Rows from block 3 of a small multi-label audio tagger, named by matrix and row number. Rows with one number within an expert belong to one neuron, the router's apart. Each number is 500 + 50 x the weight over its row's rms, rounded and kept within 0 to 999. All counts start at 0. Numbers have three digits each.
Before each expert's rows are labels from the 100 clips, of 14976, where the router gives the expert most weight on average: "responds to" is what is common among them; "loudest band" is the band of the loudest frequency at the time of the peak. Only what is clearly more common there than usual is listed. The data: short made-up English sentences, spoken by a formant synthesiser in many voices.
# router: slot weights (model.blocks.3.mlp.router.weight, 4x256, trained with AdamW), inputs 128-255
# up: expert up (model.blocks.3.mlp.up, 4x256x256), inputs 128-255
# down: expert down (model.blocks.3.mlp.down, 4x256x256, transposed), outputs 128-255

# expert 3
responds to: thin (high-pass)
loudest band: 4000 to 8000 Hz
router.3:501476608505443478409463473433483553571487540455576479427479474428512412516585496528504504554483510392433506409456491537528550565445485571518449439533481456504416438540484541410482558526505614433488446543490622529445482534488526467485459532412544499524547570481509577429438529527416485432529514533485550471430506474579483390504474486444407557506492459581475512546451463545545434524476
up.16:472463552494506545485501550481492540474538535410516500466459551461478472552450568464529614473491555454514463519490533542548415501520358514606656549553490394514478423454529425491384444541450533457493462533485417460455519489427512443594518531431564439513517519538532406536556518470530473490516430475561522551427504481439542509465581539503490455497439440483498569576529519532525566548484
down.16:497503558476588466493488418511376493554461459441548456471455471529511423515499484563461486614493542481502465479509473536579552451450552490546383472456480572535424535476550427564459540557440514615590506547458565547444541517436458525544613509523527550506614480513426538432514508488467488512455540437465555460511486532547479491494540500547600466524421484486545509460467526518567437462553
up.17:504620466533398490572569407603511494494527439517518558502569445473484473474552489522446525513486523547505552472554522465588467581499429472525481477421538563455513578428512575356525484547528577503593517432403585484511472546501594435550468440473396424619500528419497554512563475621420507440349567506497506481524489528603522443532399440447466531443444539570456482521596479555409462444537
down.17:497504441463547494459474531439503500483529563571468487513487412422532538532543524554515574494490527551496516476567503510588522498558620504516528496469460470544536579579459526500504544448581505434492557503529548504462551435472461495534454517463527574504507487479536573410552560505584529483563420589523506542468467529433431523557546413455541528664474453540472509499428498504557415440461
up.18:488437570491543402556636543511527545550506489400532409579486492481490513553548472507558436523524484567446560544504524484543507518542486498559480454509530428459539467476478512619456477571457497451518497465486476533499490510473495512450435496400561520443528521543399573611561478601458557451495416541503576493456428493511461440441460356446556434541534508506598513430512488506500486474503
down.18:382519514454499562535456461445450421466566549640538586420460468539566562440536517519484592554534446482443538490589457531603481550558492436511465403488461543517455513498591343512516481411537431478398551559523459463560534486576515459499598493547568538452475552489561532575539513406523500492425529574476470497495536516544570526528428558494477523480458502436494499469559497465466511504444
up.19:534462473621357464503552461581489562552511550502555460478463491641484489519514437500441497476526483443472375543501595560528457496615499470578494476481540493389500488519452468533486525491604573448453536514488526455464631482527507463528481535572434545526509493567535545550545528495605441490425514542561456527484402525525520534487456460588487524493499559492399576448496422506459516535542
down.19:455459472433454473473464490510426558520510514519495537532530525532481512472479463463605466468477506506442435495482490485536438432440483562554622532506342557514521507475533556467468409540541510441475559551531434596416439476481571543537470512503488444506480589392502494432462504491525510538542494467489441554591537438529422395434495491465425530516461554502468479465481531361628462521589
up.20:604422509578517485420576536505480629484482573452469474537457546502555499563472537435489516519432499423534590535507518604587515485521473462476609548476549495555532487548502487427556561571468583467450391467509597548450467476573508448492514574436472418470445605483488495507460477483510459519512510461566534444441506544450423536397454464547463446414550469509537526508525495585419472487465
down.20:436540518468538549537475539508481520605396490475519506590431558473405490578484583458505534587460474488534506450477493509538560558447439551502434630512530435667498456498379478510437410421521518520477436475464471507482517443594496551513615564593581502500425442421493485499511461522438572479482620450571516480489536596457574498551540477524586502480463444413438451501453524460528494471503
up.21:587427485566456558581494530489579474538536412414459435478406627503517429523496557549563443484485501449472472563549427548544554345521542535463496420511535544520467428558480435601510489338491557458580481539571419523604603462506542540518516502508599535486501486440554442439462513547508467485519498477531448541462448473415449557439467474430429393493504531562475535485441562544560486475518
down.21:497465481522549467504519474517499428578504465403591491481511463533555581468507490512504502486525457527485504476450569505478464487444455444566455506462494489461469558412360470438526500593418531558432457417468470491464506564535430455507401476450452391492557501480498479567525465508627474445430465464574526481444465474518442495467425418430548445510543501521440466539466530533523427512440
up.22:453490446514425570437454459501514469466452496429454435487483415438408535546541572522482491438510406481456396391515533484493473528435449562535585521472481504500514458584500446404424459441521482552510434479562485595481582525498440531488412557532496428541505430511518608513485506469496543593505464583488541492450540550551498487512501468524368466520500474474487501493484627481497505395555
down.22:517515582459467483490526596579542526445528576511555495557445618429506435552478542499425475491483519367537409568456482554485470472526517465497447544474482549475581451468488576623564516500456537474499481476504508474525477563465563494529548474425466489544392496521569419506512585427541402390460479496508494538571519411440485436445567552476632412471556400570539498459528532565511472540448
up.23:526430441459513516508470464546487531502496568572479515386518431547414560457508359541514538495475589500496472463499485523464477581538491525509380614543493546480482470433449483580498520565538469391448504512446482540506448457461471513502511507491497522497498435489546543584481531561501522561560489461411509516571546489486509483472469519534520505573456521494599486501508444493551504496532
down.23:384550488516466522505499591470475600498496564524524511501438542512563423458483521480481495439498411461449519548470477539506506440460436535408563534403440450551533553427541636541516502485400487469464414525532469464554569515470518557506428512482498500450493568515598579447367549438455406540518544608584538522491521517504425465497496539528431591468494501511455523462516456470509516551440
up.24:502508510544450543529498516473449496497610426466469523424515473493530547484429564460557579570536497452467518547489427542536491503530557473554437542505478539533530501511508441533437542484395496426544433531526491492401479619540496503501495470437457540589389432464492476500462618470522455516518437450441449568448467583618532525440556518482485440548462458438484453544507511522530457589495
down.24:558471502553504423531505471511519490499440495573467481526594527488576436613505423383542462533466474499412509496479511609477521376448524597467515476502462422497596546464478500508552607457451430594495547428412505545464530429493521474474486490489476546509490455518566614455537507548457510461516398504564509602507528577467483495421510470490454580514461493552510538409499555509472493493465
up.25:458559456469472580476557501507487489576513518531465530468459544400490545463503460551491519425511556555551535607556471504440493526611458486417570605461527472505560470473509447520461453509500516494548524502399472552579428474500500479536453470407504499447534524626419509479522468494515449512448488520551510413537547527617513491568462506493476491614445546535551505571507524445471411466505
down.25:550563459555480439556472512571489494538443419526498495525480575583511440551483537422481548584474404462590621463547542561510524367528518545540417394550484589597470480465486539473557480454436555521490595510495495495461463562535419489512417420481525464565486573517483548543432464461525501574547554428504518528511443469347496537460430534535527449493529443445544494475522492536512518508477
up.26:561487427508504467509535418578544495407498501436549523578515414526460495490496490436494403630503422425492480505541552529602440431452491445511529492444546533516579463556521564509487435438481476491522588445599520524590474521435523490498529448499481430498460452583415642489510580586564525536483531388458492557475489516593561461565468474514522573557500473509487462471552521502439520477503
down.26:595498483510467474490540472499561438472485592608523469599402495407522563569556539457539442515488562499484445443439531645493552415467434425441495561552484437463506484550451469402463550531528537482526443569508510468432461407556479403534395502504544457511391474496471538464582491489489456452430558580518501444440503544436501474489483541509515495485536463477518459523541506519511569565548
up.27:539431492459537467498540525552568491541460564538524562561530493532505484489546550577498553637467462569508493506501487551419485459549511429466442472581494479398518503565496502508566481531422525492466425571550509557516474493514508514516394538526573580515478498602539426539496475479503464511510556490548515480459549500635468569518442465521523541423478528522549508532460405506559353515503
down.27:433530467564472501519469410532408478541553483439520534536407565510485399457520490479505471426518527420585534394439520473550594527505528489485514494483482484591538453560511482490479470446503482522413561525533556535479557478519431487535476429569503417513509507587406538649563418613458440529541527552529428526461509470395526573508563535448534536527458424411409442494541455520515516535522
up.28:507536589461559571489463470499460558546492596517474603470465519413479426501494555493404533391428488411531453500498551454524456516485471478476451531466564410424614554442535549518548481470461486493515443557451521554538477541625547523534408508612565604411445517570528537464521538452571494439539456526587566496507432514522574506499505436479497582503473559423535477452479524449584521518523
down.28:482518453480468571562516484417537533566590500482513520442469533487446470551547417597490556561455485468556488618526526531533530620514659400484497547458469531515431425437460471494583492540548493391516503499385423550415498512538480429520394483413436550491392504539526461462511485515465447554561516532429535456503497513479521502431531510408470389453562441482542515504502558496576381458509
up.29:487459508608400540515571507466512537509492516535439470486532524441567447458496467552545533540526493567401566552531602484545546536502596494491434473457481536469488441508486493498451566406453508590494506455517569426483459434490550454503477487569585476558494567493510416519603536477542456518465485492457470484422559514530467509497592475516405410463488420596522498544426589627505504500568
down.29:382400459520416534562430507462501525517540497563457486540444406562564520542418470442547489482516593470555489507536480542502510481430555511474529587463490454448541518489375492554513529595541522452494546509633538445500548421482445557503485548507495395366496465503436494514508447471462465491601543524520473518438446572487542575460492519472487550469469477540562570530524454558496537535471
up.30:443439486466567476519429535541527617516427499506432523465469486535575565494494537502555380561583440513433581479490431487522583540627563383444527470578430442452631450555556478460501507482491495416493544515486475514445395484531415498474554459536394457435576530459495560555429488490597403472405517498445492438526548454399528469541527515423511535464520516442486444474492510520443479513431
down.30:561446566492534519473494444477534511439547442499521589504449421500453526500477523439479446467517454501535436537407426437473478455521496420546562473486548467500489450509580498467511564586479463513524565600424463563444521451482635454526482533475454400565488475480510441539483442491576523473544624553477357563465497540517500462578572482503518561550561497599434458547455438518512541439492
up.31:459508576310532485493607433468531421465535454520516520499516437493522497521541368487446460560511548514576521428478565525481611523472511547514556504467514408537531562551451387486448520533560437464476430525440481513490418495522500475465522519576469500509419526518509452395506527552535549435523409447496521503516470496562413496523528464484452571445537538567486520524428540470470571468391
down.31:565550450487593529449619500424512467557494524538491512499457601463355529488419467508487510443504582603514518542519542489620509495608533488494522487488555469551540432448464517446482583470553545431479436535511493624493535480441507557402484358433449546545506530444540519466569486504480504596463485527565569595478610480380523517443485534508473521392459518415549453494532411514510541494507

# expert 2
responds to: sentence kind: statement; reverberation; /d/; /v/
loudest band: 500 to 1000 Hz
router.2:494481412460559487403488543441460562414537492412560418530512500510493510486571563572460443345499463474427549495527581550501422493533552498494413470477476471478417496441484406446498461550574591567526534497578504534458518442524456571528567420539509547512547462561489485437502483487492442561543550459535420523423539516424441590570497468568505571529482597478452532578541518433535519513540
up.16:535471525480496522476568499464546448417474418478549481512453425430584478445595462457584529425542579568607474502567545496546498539532531467452519455625487414527527563497420543579436499468545551472528482501466528431582476546436548488481532522537406442503499516492449526560436475487518470429487496525518501515440556549477520567559540503477460550468518519491366464467528407527543526454519
down.16:343532615557536422489582553477506478504499598508534446503483597552525627546451497471484514478536510504424482475497474408531569497558534489451428522544523448518522555507505412430638516448508453494477561591493522539519438520477547475572636523494467572568523559470449505517506464441529423608505474513551411518555460555461418565418446479471469407451512500570520543495501510458449430547415
up.17:537576498532461475489574555477467536457430584519583551498448462511493437483404553569609598559534504544555489502545472485491529501539515504496504506475514435484599464426510508470520510451481521430487532494511535617460410529445514518448476450485502536548425468517544547482512411501492552480476511581458466536466562534511584490483487406478519456609434510471564575454520505513461510431564
down.17:492546521519488463436530531541515466533560482492531504531522501535478490511471534510447450461525583487495525464447584556403547481410552469400496507481452521538433474557480524346541439536428511463511435482522497451557484477422508461509478606398514396473452607529497435427513495439469534519459563511446481401553516538536497393557550502541506479531494564594547387521537470373494588551511
up.18:528375466563621673564587483461498551557487405401485446444545507593542481486533455464521457494456474519473465538467425529575534435479467437532487502434571486583543546508500572425531468509475475570452569493497502554532483473406533484472541433501496539442566465559503554535518571549537556529464517513538520537524505527459486517467478421504467549621506528572476454500483485480520469501468
down.18:474524493611558487481583516528426484477454548438458603518567551472594597483460501491523428412535564482526549464500469513513455512475497522513469509448497470362534576477440554415568431463509646425610546554440538547504539504492659557456508520519549461517538514571527586561525516505516482482504509450458500542464544544532539440542511482509555469467500465499482515384497484438490484534496
up.19:514490532568495566423575429584470538400437410395502485560380517451509496566547435568472440536463604455584485462485557398472507536559482503516489441501500447410453498522506518490479452501437527503432446549517398562450554465456414470461434522527584563490587484514471584572427462514494549551628519441414556485539413459557499527508460588542472584440499542444436495498499457550529506521490
down.19:415484607527490464563556550511478545558521459525563410458504470522482553462632384474457498481485592508528542486467505517523478576415553543505565537616456413594427500441519488481473543477524603462571392535436510532517551556506511512474558564537468488482559576581408555540439560550373536461429507508564518531491562527469560463481467369470480326468443486596520451475519390469561536511474
up.20:529561560597588491492468518444522481600516458593468505499563501625467489459476467527458506472538505484454550516425522491543451487403494532458472511440430576425528474516502564457552538636509439528460519472471453623494440512471509532411462473456554559538529519575400447525454582593615501498503467482432445537461510444601528447451527448473503497357422480434445518517546476515461494454543
down.20:613461375487534475483510502543472426526513535455486427439512502484473457503471542505572508426584551647534486528496486541617524505562455450477468582452551443609530496480530527455467414509479561457542434530572530483464570489515475500589516516612514399481476498498452497568550408516481476409552432462521513495419523508452516470491496503537522573507561510456536456470438556510542452537566
up.21:444512409406501477523496452498496544533546508536457508431506458445408500525484550492559496470583466584540497539353464539495528519521459547550522450569418412486567446455588477545515394495364538456512513452460591439430500532554538410457513547498469494520440467521531496583510523518408473479465511594557510525500497498433453512546584486451445459549419568452396514477485408462481566470502
down.21:419524460499426529508533531508463510477475573441591606464516454540465479469516464526517460615486510409390546439483536356514555504437488409525491548495581470514480540444511493470462481449502476549454533444557596440596453556467549535516439531520513441567494423478571533529530481441458508573475427474583458521460554490495519529439520480466493531524571558511495517462610472459530585559499
up.22:608426537481480497406399570423455522500445501490531585467455535480555474455519542488488449481572478587434541495504522640557488599547529533499448517469543490434581531539528528530511519503550490486509548504512586571523521541562465491494571463434480527524543465506502508414383532534546401542539541479520493557465482442510511416565530506567551514516416506503526428426488490512454577569574
down.22:531465453510474449520423553478523486494583505493511561528522511503460433596571470550534501517384431547580562393456520419478487451462491414435591495512494578483502407457570551415546492547467529545527452499522445483539439540363546466499526572569408495493402505513489485484448551529515475469458491481492456482518477532535492488395527532539487610482577429499470460546533480573559443477546
up.23:600500555488475544518448468551470481427441492478473474493488505465426450572527386489531597504537449459490478564477450530454487465470450572508514507549463407527554456490552529471432499532416518588540490493422577540547574500592530508543554570559547463552490511474477460542504497513520469576462445513570588457430488458536462575532481485570441540462538478468550391485486521597482483584539
down.23:493534452571548406469468511512481517473528415505601435470530420489434487504489574448477480547467517483538554560529545466582442441525516538520525543434461536584536491526366512462495465493649470502418518462445539521465417499440483487517533457444571535535550484436529559564533492586449556468505599495519515489453566519531526540546498479456516555533484494603468544482545454486606437447519
up.24:532487472422426542443491455573573484555549564551560386491517477444514495526499456430425468489477517570511444407488529520561512496492535571551530463484483462520588475555509538450468465481519544390433483511512415514524475385490522510514529513512535466602497423646494618462515524513463531611492455524503627521566555418498491554560413499442563488549471504502485553483567501472455537554572
down.24:512574495500525508513535459598489568520519545536568460481534534524524511484505501481553543530375517514502440463541473520495537460530464558471559527477513398559542420506604525462602440546555512616469514463508454441576572387505522547594554489578535583452523515488550522480426585400526525459538445534629572520457459466483436558461542581497487519538553460531463519530484463471596542418482
up.25:473501504526435498579581511556431501542507440539547535557449451562517519441524462557556579445460520515445549470422517520528610523478522472474595409529569549481517506458541576437486475564581445545563453502462461444481578528504468440499571492593515514475538528517459471456592459480522471516481505493476533464460503457466489488473509547522584549542518446540486481529466516531461484577516
down.25:569495494459532524470467379467570531515517511528566407552566545491522513468583434482453455547530512520454519556534432593485465422543475507491499559415533442560542513505443507430439449515576596479490547521535594570496489467475546555517396428474431490499408502450494555549518564490509500468466505643547454461510519438501481404595485529458519487499457496454488531466475457468515477491442
up.26:467497457524582421492494435465506554433549529556420521493460557436445474469486541436463466526410506484486557497440562536420497532542419570410473584456505428500454429491402502447520425567481460545561480547453483453454582519456520434466535474469403571532376475475517513384481631489551431468522442412529586509505549560430496344542437455456479522590445483529514446533500498599451480553531
down.26:519427497474516487526472437590438432479600546469625606452462475526461467461506473492458599409501469523437497521565507509543500511508530440498492484485548568569517496540489488516539536508603482537447467451511536440499568535524556573490556515506566452495503476445414509561480497447525534495586501488341504569615560489513499571571543392584530476542495512515483474488476494516453515451508
up.27:527535497456482492480471546416588565538378511526460561459507408484476481507567537514367547466538547464501496453567506473478540513405532506501426531535536504530504513435494477510495516430498515595519431515494551471521489471599494416504503521510464498456534443445503514455390558469511531472501490417470427469503441515474491446474565535499553537479511624538439462521577410525540541589538
down.27:571460474588474388357584434524403561449450430462523430558502526538471550599534392521496461530423474552458527495437492496491429441505498408426497510531404547476546585556476442470499445499518488530518487534517474457421535521589593456568539438531541436508536495413478526513456499518489444529473566470438508492559498485459451620552394510496477495595443529420470590472475498532565487472457
up.28:489508526472473604398439536487461524472496451528540543530484470499556397470563517524426571479459504523551451540524546457491546528438489512457486561418530496520568481536449581511391490587479465532573619402437495514494557566464487411502442525531526500562511424562436422464536481482459485445420599535510487532498500526440454394517494544486508498458398467475424540463540439584532484513497
down.28:407408457474557480463502522565542511474520463456481543467570545455489481472418510443454436586535418442499490542511417454515544480497535569524411416455392593523537444487605426510536454551552493464434454429521466477520560514571510454509496478455521418511466486506453526533440425432520514578565475494582497497565459545468541505506447549371525610495430480525548549502467526570647580494464
up.29:478394540385514524404469589550490513424456428466478508514501507396395510401569522549496527520557545500516479459537604540427499475592498513551533508500401393414534452536559463459538537500540504459445490599556478448453502441460459452543551488521529448530414562492550477547579489449487505439478464551483505495462442512611452509486494487591547402510517549493488505505459598470519608471572
down.29:541465439533455607467572356497534518450565504543488510497545541579492535506427456511420599472515481526433532562461409518480476525510558478481394455510562479532529585472475584418497556436500534467436447381523449509536399504525513533527502513539526507504497387537455518550397465490467508457532498563428498544587495562505523554387518506472412551593508495488569469482548497519535427567468
up.30:529497479433520487532453565513495495576482422508428559506494449543493580453505527463521480450511491461543549560497556567519544421547431530586407418432500417527438439609529490397491531491511541551404524493540477523584391459496516502500481445387604396517445512466516522492483512538547498448540472589490455535546501459550497481473430471450471505491460562558474448497518495432544492571526
down.30:446477415564576522448479467510472504461521563434493535505562521487510518509433455488480491489455444506522554499502502512579475584479540555494550431583554406469530480425506477478522437480491527476477541454537531425433553550477507385472566492681387478487583556493444473485501492523532520472536511521588498418493573524400470534540508511588501466583506558453605532494488446488539599532556
up.31:509546504530439428579488528520412509453484546546516432533544540465544447526517437575583453459431438546483461488477431476505506565452446585562502502434443480571533548451600412495437625515417455500520501423568452486511506575494570586512476521474581438569404532466523484551492489479472522504413500574630407491566577601442530509404538420420446447489550360535527558577496544547527441609504
down.31:462482529541454505522587540538414525420446469572538583474404487511416475537477450452509486465499509480439448556450558489509509378542537502457471537458549540531427463427405500474546518439477529519633525519482508488513469450536542515502566526496353525579587492509535562493523496533603486488456614472545481485478502455487413473506566526544555579460453458550508528533443481495549517478490

# expert 0
responds to: number of words: 4; white noise; pink noise; thin (high-pass)
loudest band: 4000 to 8000 Hz
router.0:588531509444559565516442493573460481508494551505506469495497376526469594579414535556524490497515479604604519525474507534468445445450448507523600589542461497601508470476519575460465556450446585476468411545480511471551487459433544400485505530517431572581510569548593455521589467510479568409476480535465498463504523512432490429538465510393453529506578529463533448578331444415492482534515
up.16:494590538551477439540462507476561514477497500490428411557484639557592569498548463494482478453546481542538443456491469457460472517471505509430507566447584532454496498494633528450512491410522442556484450543464515514489585448503465467570475503457450521557534432422496563504457416493537522526520523518514485494431426521501573454473522437504447528493459475402490488607382496517439484416566
down.16:451468467453548477600500478451536495521486530615526504514532503482424527466406505523543500451543472493544628490508479487480410501461500470534551495430600567491474516482474459492558442542576491501564555591465539522541501546480450499483474371508538470510529395571576502536557452504549416524423462491480524564483510466500511512503469460517523489518539507539533486570516396498529553615542
up.17:455469543501406407414529513545470425503474494425533435555452597439529546473514541447545489503496413528464456456465452471530469456449461506398431499589489533503567522574405465430480484576429482413461478498504562540509445561510460519509528466451576400473604489442472515462481515553573543617527566558452547563535494494554446455526536467560445491468605555444484519510475515509492438558452
down.17:513531554513526505531386452446371422513478488458498586500437353512470501561480530521440500621513464495482511451530474486515504444498549607437435574485436630500494484527553464529558436394542433490478552578541419501424591454461536553481417511527520523451446384543606436550591533539542525553538471520581464460514505517436456501543508423496547535553484521539538508471475452503483434413568
up.18:429489535576555493395583427522554511466513501479589540439552490408497453476488552454474568515503542551528503512456529482510441491722540588504540404443498424560487531490538495670525546510524450549523502576522448494505517454366521532497510519467549458493515548544519447521567475516585497536476460509453509528577504466500566515466455479572458553546585555474510542458586582418493528615515
down.18:513509540494549482540535491373511509513435472594405482494495412477474569491447457485496438526423536477483493469539457553590577527490422538462506518525537506500465480537519462404435437468426558433503471468503562486613535573475532475559540450460496429555493427534487486504476529484541411429568593529406512489489456492401505510517494520445506522445482571484502521477453440540545518532423
up.19:490518563546383433490511617430476550494519528578492528539540524485462501505561476482473530472511542506517585491472488449408485517479518433540555519545551473445486506401512499476474509434526490513511471521476629521552454479439540471576418462533540510415519520546469423450379501462531518470425585423543476582507519544550540482537432553450535593472437463454572527469425395559468615553540
down.19:504411433460480396502492512501580501502516506510509478362476448528541535389407567560468445482514521473587559496452526436513558510481484627479456557594542524499464563507517452508495462460457457508601425502469460560434504490461547444546472489467497527474539514574506512446502480414421465491502516512486436550491561566560552421513552513539540477582508522473427543446549485466548465490472
up.20:466505504569536488440579453504523571515446442515563555427520475436464557544452422431454509484473489550517554505489581424571505453546515556504510474520356479546485515427497435514569483451464472548462545519444450484468425601547535467470485561419553531549531538543418507500492532470479524397486503544577458526383483494583542565578521478393522557431567480548556529604566507443536566549527
down.20:563440471463464525532483545519508315443500580519468456530434473500519441441514438435432488510531543600538418508670480555491507531519461448509518532518588521517541516496530457423467447401545458586507505479560556436567559509466551473564508491540520461586512434482565524475502460406550435500577504413471583513528484440509509547515521550538471508555574420380512520492435450444512429462459
up.21:487455542544501511515508469468558475500460461579527457493506537459526501464503394507422524529586513580504533537434453535532521611410567520498555515545507560419488486495511382504591466535509459476448482516556482545356484487410456506457498520538538579370472507430467503613461451555483509530475457535487505539507574521361519468580578490457511518500509574538478525537538502459408498453524
down.21:511523513552530505576364541561454487496432494562575494478592513530481504502589411468593576515563478550477457503553513459527497465482502480487523494437563529545488530553520463503512508421621527528508540475517479533601622539420509436551519476425442559521468426577516537452438408571523544555454499514460446507430562517490528485408494552501578570492495494543550554525466505592497538556504
up.22:466492544482467518564531487528528494483456477459542488518522541456545566579543433530486540531478439450445547472483425383484509459497449398519519475422593486546406428476482542489486520478517519432568506470400444593525472480457433432542490529556465450593534499442436457483453581527415560364430526555482487485491423511452453444483580509607518582436485561517509527407447446540473534429558
down.22:513575443367572456517454484522465585495572576394493464438464502491489503563459554455465477450554443433522543491472548506526509549477516425470460543537509478472474498461470507560397448535518469552396526557479455517574417505534443583576503506523574459460528577477415533450521478489526486523503552551435472625406549548513524496511432536454619529483563508476522418639482525457489514488436
up.23:555543522596523484481457512386624502469498435526512506449406475495507522548542569449572557508541481500560581573530516530611565446524427458452514510458423507513548483537443609557471516492433468492464508402431462465520518485543529540530503550464571410552434542516446521626499481500484528437474527453539552546473447456546432486538536462457480494438475538545490493477438418508465507484479
down.23:559433574483455450494492458630477414493503471556398426613495515510512444565381494515454484467511556527511532468479420493459577476528489430529467459519573567384455366423606533479447454505526447514551474472519551463535482457517466498440531452446460580444630491488514439373412397482546500524546541442561533399431495425552506510516425498538513491542456487483474479470629464467556510460459
up.24:501447515482475468468444519506577446550516480435471567490388460505460474522549540566532511554476466487363448553485497537519517554568488487512478529571426437640460489520525497442481488432496518385589509427472526495621474548495467452558494493531491518405403466491592418560464476535530503607610464513502502559482504477519519472517528477515477522541430500491461559536572410429571635469525
down.24:542527502495543541460517501504559424535603546530555598500544518527428530401467474594485563497492463544547509551472499453499450424499393437533520585479494535501619569475604591510458493520433522526459506538467524564475483500451448605535463480494439435541479490482485427448531514466483527404469496574524555526592471455412506467489515498477472529385486409493450490556480544623520451488504
up.25:472570506539439545510511593493486432533507547487472479548486475540464525592496514516541470428574482489564514475436540495495501487518454523554442587492521557449488474492515493518556572559443452490455501508537547474422500463498506545489441526580476605491479461498429461505481532475433545523402515478470440524431505541490464578538595464478565626499509625544533531584474529483539476429478
down.25:504515487501590552374622512437455461477441469517512528525497475441423501471505625500474573441454489483514536591558417533544419508480422578533486516440446494496460470481475465435534468537471530493522401480560525471522563548625523466517493424505556513471502521555505518429432523549492435511615545508542529522559491589431547523498522475499436465509499414421497530505495451499532447528506
up.26:551437490410543549524515514589602542554616483425505547584544502410483479474553489479602504490584555427501514611424509472476500527482439554503591537521557503489490548449558538532478504516430426530472578454517483508535467511584589423493547578387519463505494428580486570514492375499538631500497536441426515495532543517441450533457423528566479485493509425463485410477451387473530400525473
down.26:544571475591508573496437550523555458444476492490496539461436447484534543476455428548394445461469462545499483528423473542432471542446448481517498556457616419501466474580499523513575465548448542443485395568487519446485540554463523531450569550633494587595480462539497520576506470391462395478499399534562560540455420446465439434495515522519468502475511537468561468442512651527466559446459
up.27:501595567465531450475462499455501511547605542569438489491514439545510502482476487475452518472531482543484441485641457513552382533552494423534524486458441551542548499419525499498507543443514554465497397513562471416476566431520470526362548454490548393494467491578479478490551533586426501471513455454544579564496490464574557524476583567536422546510503553524546509564518474518465557399505
down.27:625474510444422519452534534474544473477427465480457484517462513559516499607529466500472427476508593416471491426479498537497537475425480498534492524447489540462474482561363445445540500594528497476517403504529506502565466491473510413593500496429502507429506487508574520481505577551507541422531537430522435496500504517480479491458451541531505426549457357456415498378498575454487458524510
up.28:487583397476476510577558555515508511545537526464419441483441507543449469474592427499474488440440423409519504483557545507508483404469539444588494501455464538447483467530458490573527433550535459614540460523566546501472471536504595512612510618371482474583410530505490566558473456459486494523483553528485544435459433534469442516417482550462476506564431439469511528530421484500455540519475
down.28:541479466407525443479484533433419492495435564518470462458601596514510586490423575515582559622421464509378498521504473471484479543541491448539419475464482548533417527506434530571386605488537540527440472460499501437456564544490554604527528438546534533455546513531489513525502503510447500376494405422501539485466543516542488365455481457495492459501389487498503497509538433421504525481466
up.29:494523529542518437488491453437570570504529518576537414527448542410584559539510543531365572466491575584518518498531420537533481492452424474419527518441455538516449561418443542589476503513549494428500451420509501530433446510536508488587483553555504583471498434523526514437517550432509446480422556505575552481451432434554412450525493483466474550489560524534439570467467406398416449543444
down.29:516536498440404443456519441574491491451419490437485450456534490544471484480455530510557391493435491521451541538426576477457649468596602494544528502524557535470454449460477492454501516588433491485521472516456587487468429469490400485377506567531497454506528503516401464500457417523544505477469449565485443424483596455577504501491504528485435491500445428453496490583476544510412527486585
up.30:550497542492532472534470566467568504473539459546532493501481415412589452437459604483529415459566473499417460590479515482400464501503584542492497501483586478444524497501449519550483492538484476508400538463525543482517547460555593579531399488396509434510498542530476478492584482483436457521488423446436534428533525576474541606458523501535467435572526488506397425441452570519642531495447
down.30:490532545572511525523524512472423400525511539447460510526535616517492534562428482549515464595424465529475445646465510517536561439502503437400516512606577508556507505545529630501480454562476476527529469501519505489563489533539510472528500563541505527501561545412470502531480492489590546539430431480462483420532434472547542503509497451415534574481330492539389439570480583522436471492514
up.31:476582444475497433578457493461466553461561512436487471554531512567448503512512592452521432442446502491492596545531490426480512456451486438555520477471466609486497391663433597476550478531523480479465532523563492556539525488628474476495457527439480525560577559518389630421522511521479443491432546526514420482451545472518488490586454519411473511542528442499416368499437498522544561449458
down.31:464575499519545491418461497540552371465486502507484510494542529501564577433466452521566588503494529500556487552365506566555525467551562545541508565563486476498569417455557501468501570425501539529487495394536608553451467539514499549504509421549449480478489523524534433423429452497497505463470444428454440633486455427399457370516492404541481465418450586476449559557416496506434409450542